A small audio embedding model, trained from scratch.
Model: 4.66M parameters, norm batchnorm, activation relu6, depths [3, 6, 3], widths [128, 192, 288].
Training: soap at rate 0.0011, 26100 steps.
Data: trained on notes from a synthesiser with random patches, 78125 training examples, 21.4 epochs.
Rows from block 2 of a small audio embedding model, named by matrix and row number. Rows with one number belong to one channel. Each number is 128 + 32 x the weight over its row's rms, rounded and kept within 0 to 255. All counts start at 0. Numbers have three digits each. After the name is the row's rms in percent of the matrix's.
After each channel's rows are labels from the 100 clips, of 14976, where the channel reaches its highest value: "responds to" is what is common among them. Only what is clearly more common there than usual is listed. The data: notes from a synthesiser with random patches. In brackets: how many of the 100.
# convs0: expand pointwise conv (model.blocks.2.convs.0.weight, 512x128x1), inputs 64-95
# convs2: project pointwise conv (model.blocks.2.convs.2.weight, 128x512x1, transposed), outputs 64-95

convs0.123 105:127119109080098146106125084162138111144153106104158145091078140170135127227134110169146130179089
convs2.123 115:194177122158134114182127103107130171050167095112174123171145110146151102101160112107120139129133
responds to: resonance (54)

convs0.0 106:190128104124134115122103138124136153192112087163159146183148134116153061117156104153077056117109
convs2.0 108:175064149069162114135158126147156162130111132089142071165033103078120163172123113176094191142184
responds to: saw (29)

convs0.324 115:122134146139066130072082206139131135139166137115136155067139123114144130139129084127102123186231
convs2.324 138:108211127102124148109143155143172109086151151125106094141107153136071126162138129105169124153107
responds to: resonance (39); inharmonic FM (25)

convs0.196 132:165174197149147163133109133135115147077146171200185148118171148054116059109139132167056116153168
convs2.196 144:179097128098123193206083122093141110188101114111177183125129180063113127207159107095116123095083
responds to: bass register (64); narrow pulse (28)

convs0.266 105:125179108117119099150096130164075112075102087147112139123124094185099213096082123123121139112093
convs2.266 120:196189126086181165094123108174083118098135103179096171161094131118167158089179117129148143173153
responds to: noise (26)

convs0.421 123:154177142131151185112133101104068112077102095160155166091126089149127175096125115117141144075111
convs2.421 114:123093151093086073117025124160138096133135176075155114180179113146115104162147113144137148141129
responds to: resonance (37)

convs0.450 124:143130076127160118187194109143066098134105116134122150151136133130133091056145198129128107175100
convs2.450 141:113175125157132134135158128125128112160107146127162150162183107083111134180172143213129133130075
responds to: narrow pulse (29)

convs0.31 102:139107142135146127123150076069157171119077120142186130074073159089158124132120151166130104160074
convs2.31 122:087060133066127162129052114049153112148125182090101078110133079106116076145137108132077127148160
responds to: band-pass (42); narrow pulse (28)

convs0.331 101:120153183121086102092166140107102135105131100114150107071157128150133159100104129175091159104131
convs2.331 115:133138140160112163097115162115184206118063164113099146077164142150090128138078131173172073088113
responds to: bass register (56); triangle (48); filter: low-pass (48)

convs0.232 090:107135226126105127116086142067051108172138074129116124097124132150073099128101134111099114131083
convs2.232 113:100096209153098157159081082070136129139145137095155101110125193078149130122085090155153168133171
responds to: pluck (73); triangle (25)

convs0.96 112:103149140087120204117128086126138104137068157083118078108089091112100093083104105115099198125128
convs2.96 126:075138226130124127124146141124075157134071177166138148074128150096085146094092154117145131113126
responds to: bass register (71); triangle (58); filter: low-pass (42)

convs0.435 130:178129161103103147089134061145152118163115138100149133164122077141061166177121168175116128158140
convs2.435 129:126149144154138164059120051135054157175119097150123127101151117091097086153117164085139115121146
responds to: triangle (37)

convs0.418 104:174100085093104127066131121106109159154120089099117117156139130108127131098148150083120090079138
convs2.418 112:100131182126071138152129114184183144165144072138082142142140103131128175110139177137083145103084
responds to: notch (46); saw (25)

convs0.460 110:086148132157147209066180204152172062187126087102104159119084121111115119120156166159160191139141
convs2.460 116:080141077066132067118112093166124163187085152140116133059133132139126158069144112090097140123093
responds to: triangle (47)

convs0.114 095:213147110151158098122119093107099185104110130149154129186147159088148085149139085093133075135108
convs2.114 116:119147177109130065162101152110154125054145142149129102138088109133082152105173105153145170152167
responds to: saw (35)

convs0.420 103:102178144158108166125158113122169108104076148172092103119121062101131110111111180176129086160131
convs2.420 095:084121147159169122134146114162109138136149153112157090092134101157088103109123080142096119090147
responds to: narrow pulse (30)

convs0.151 116:134119104135090168165111155195107142121085052148131072165140170123128183137173186118096106124134
convs2.151 127:163162144086110146113111109142163167130076162139077144170093137075134126067084157123076174093106
responds to: hard sync (34)

convs0.95 102:140155117156130070165109078119124136125137102138184110125126126122155068172110137132150119099118
convs2.95 107:111148101183087165093124169148131163100075186127162105134135069142168138124166115160170080171113
responds to: text has "pass" (94); resonance (72)

convs0.185 132:092194169190148040149121107143122147114151152094124129102096116127148107175143132107111149186152
convs2.185 132:137109159146110164111096098195156098120110112174169143090169120122120190083115182096123153109100
responds to: inharmonic FM (27)

convs0.208 091:129153129169187180134150083093109189133102099113129093126174099145136094097093142124129124134179
convs2.208 099:100149060096208142119159142138102104142123128130086159079155143092129162170108133203190219131093
responds to: drive (56)

convs0.224 123:084191161141128192142151120166130169126119153151146145124143056103149122053141112080092114111192
convs2.224 113:102197107092101067168165051086134140124165080138146109126147154139157121102201083176089076108137
responds to: bass register (54); drive (53); gate (53)

convs0.245 114:104139089126137131091151148174145180173105103081128114091106115120080136126100108134136105105129
convs2.245 127:115139177242135092135116097105171069149085127133092152118155167116121142145127118182108117169083
responds to: narrow pulse (26)

convs0.366 097:108153166127117140109161097098157140136118120123104160132068110150172121163088119131145176101193
convs2.366 111:154130110129142142120121145136141178161135111097132113109117180160125096165109150073121114107082
responds to: resonance (53); high-pass (42)

convs0.173 108:144135119117092141119145148187136118159096136118046099178131148124072110092110128149069086085134
convs2.173 114:172160135109070109081130142165108142114135166140177151042134156134126154098101139070119105196094
responds to: notch (51)

convs0.166 081:070129134096120111140094168111148133099180108120145124135099161093185136085102140106113155104128
convs2.166 098:155167150140127066164128130130154158165107186116199125125128123156194136167193108125111148095140
responds to: band-pass (50); narrow pulse (36)

convs0.50 087:119113156079116186073157095135099168178097187113147033111156131143155156083171160122128109122103
convs2.50 098:171081107102068112076147132098144104117151183134128143193127089111150114167090094064105168136185
responds to: square (31); pitch class: B (28)

convs0.242 125:143145126083096092136175090118114130112093135139092106155170161095094153119109152122099124194077
convs2.242 123:160137108098122187155121175101136101095148144148096143115128150141105127123157084132096113066110
responds to: narrow pulse (34); saw (25)

convs0.501 122:143112125151137119073135111092139128127085095160122120115092131197099109193111066104129153092172
convs2.501 135:124134109116158089105128155118090125151193163128147102123134167104173084154141123177114166107147
responds to: notch (50); square (27)

convs0.484 122:144164128088103173082131106150077183146134063112132144119104080174140138055134159092088157129060
convs2.484 107:149169090130153154159047070051112137156100158135130089153110132173113104122099165138082184098119
responds to: narrow pulse (30)

convs0.380 126:144108131118082214092143128125115138195137070094128126138151120118117165098107178173136084126143
convs2.380 136:148134146156083142115111140187194128117151141108084127148127145099155117145085134114151158151141
responds to: noise (39)

convs0.417 110:093093122076131150136145068171157083161135046163171127156115132119201141136173139162134162107168
convs2.417 108:074140119177157163162114177109077142125100083129106089150143109095136117096101117092127150170119
responds to: hard sync (27)

convs0.264 091:132120091178109129220102129159066127120137082144188178102154149091120104141137148122157131169108
convs2.264 098:132168125116217169116120076141156141139151074102136105097163123109196069141130163159144165095137
responds to: resonance (50); inharmonic FM (30)

convs0.409 099:139125110138133123070104090102129120124116112127199092097099131108137151090105119070146111165141
convs2.409 096:097126146116110095081133109079145116166121089107094121086131170104119152139117139113125097162168
responds to: harmonic FM (26)

convs0.80 103:107140109138132138122088133169104040091177135175145142110122109144074116130134153159134103090108
convs2.80 124:126058143165072124176163112063078105153106108130180135141206087116084121207111085156138129114138
responds to: bass register (68); triangle (27)

convs0.336 099:157120080113120097142147089110073134105135174179158091140129109123093099104124143157112089144128
convs2.336 102:085143114095109149112127163185154104075140148129136131183168105082066141145120106183147138126070
responds to: high-pass (63); resonance (60); filter motion: filter opening (43)

convs0.87 101:092093121043103150141114164161094136106125199080187131141117167143147125132148086103151119195083
convs2.87 106:126087141123086148156148119152129142168141106136106109107115128178099080096106137136035109087107
responds to: triangle (26)

convs0.449 084:113160086089130085103161097129152145134111032156135141163157175106147139173093110122147087133154
convs2.449 102:130086194080106139090088136111171159140117137112123101154098137162139122102144136119134139086158
responds to: saw (41)

convs0.510 126:166128133119132165154116146191150096116094075118099083105119100124113117173126132115153095130124
convs2.510 114:105114144212118131167116159198095114163164098112124082130191137152115084139054098138162134157125
responds to: triangle (73)

convs0.94 099:095183152095127119059176176155104129152119125166119148153102117057134114148123106092124096068156
convs2.94 111:112144135207100048151119190162157100139120118090140158143098076179099037094185135106052119167144
responds to: gate (52); resonance (46)

convs0.206 101:084104112077147136161142128103144110124071132171126129139146153138159139107131082138110090120127
convs2.206 097:161146125122172126134144110113137094126180140086076123117096160155151130107143101089161167093127
responds to: hard sync (27); harmonic FM (26)

convs0.108 113:180111168131080119123054114076097075103120134114183146117107133105069177101107130073132116135149
convs2.108 122:168143087125185153187099087107108123102124045099168117165132087131160106121098072132178126144120
responds to: text has "register" (47); text has "bass" (47); narrow pulse (37)

convs0.383 111:144105091149125166199105086085115127106162121150119160142134133203167122135105136116116137139154
convs2.383 117:204063096168104160106117078113120156125152080096112124141053092119085098156152143124084196085143
responds to: narrow pulse (27)

convs0.486 108:120102075124179108148076109138156085150123187092112138117174162080108158113195113144152116154156
convs2.486 136:146121152108102125111155160108136142129095170125122193105143123164176134121127099099131146112117
responds to: triangle (32); harmonic FM (29)

convs0.161 097:150184177101118127150154091140142119118145183127154120105177140131109084107148127093125077090180
convs2.161 104:135117089146117157137118141097073152121107103123156202163125182152089113164122145095154041133113
responds to: text has "pass" (92); resonance (48); narrow pulse (32)

convs0.442 124:127122130125147181124119143093128018143166090150090161214164201173166099118072158126120133146117
convs2.442 134:119090176122064136130187134051167178149088100141121141181140144150217096194130134103109115119110
responds to: hard sync (31)

convs0.200 124:152160104106128111093116157191115121143062133124204121168130192154154106190119124126182113136166
convs2.200 128:122093151161088155135123169156186125108129128123090159112076120144122163135159168152151132085123
responds to: square (27)

convs0.36 099:123112153109106157117126113122128133053128123045094130069075121086143136111110157113110124116105
convs2.36 099:144175116101140136087114128125080145205157136159146161062102156140117111114108156125157104150113
responds to: harmonic FM (26)

convs0.146 130:153096157130139103149107143104108080142142110119181151122112111159147115122116098153071128215096
convs2.146 126:055121136169033158125075147125103186108161191153095171120130124083124068189113148166152103034144
responds to: gate (51)

convs0.346 107:104094108198110159133132175141139064178135191136194158136096124141155129154096112079119098214133
convs2.346 104:195213136161168088129100106128074150132108131075170147118104123117085152116113141101089142172148
responds to: inharmonic FM (32)

convs0.388 115:085211146080153147192123144134160164137158118119102122187126146177158129120106095169138103099151
convs2.388 106:084178163160122150132127148160108112112157160107142093109137159139130133135097084142121172017146
responds to: drive (68)

convs0.129 116:181224150113093120137081106167102121111126146104083116122122153130135149107135140097122124134189
convs2.129 097:117075134129138125084154151088112156089134136185181172139095133110121106093071163118159170122175
responds to: high-pass (42); narrow pulse (31)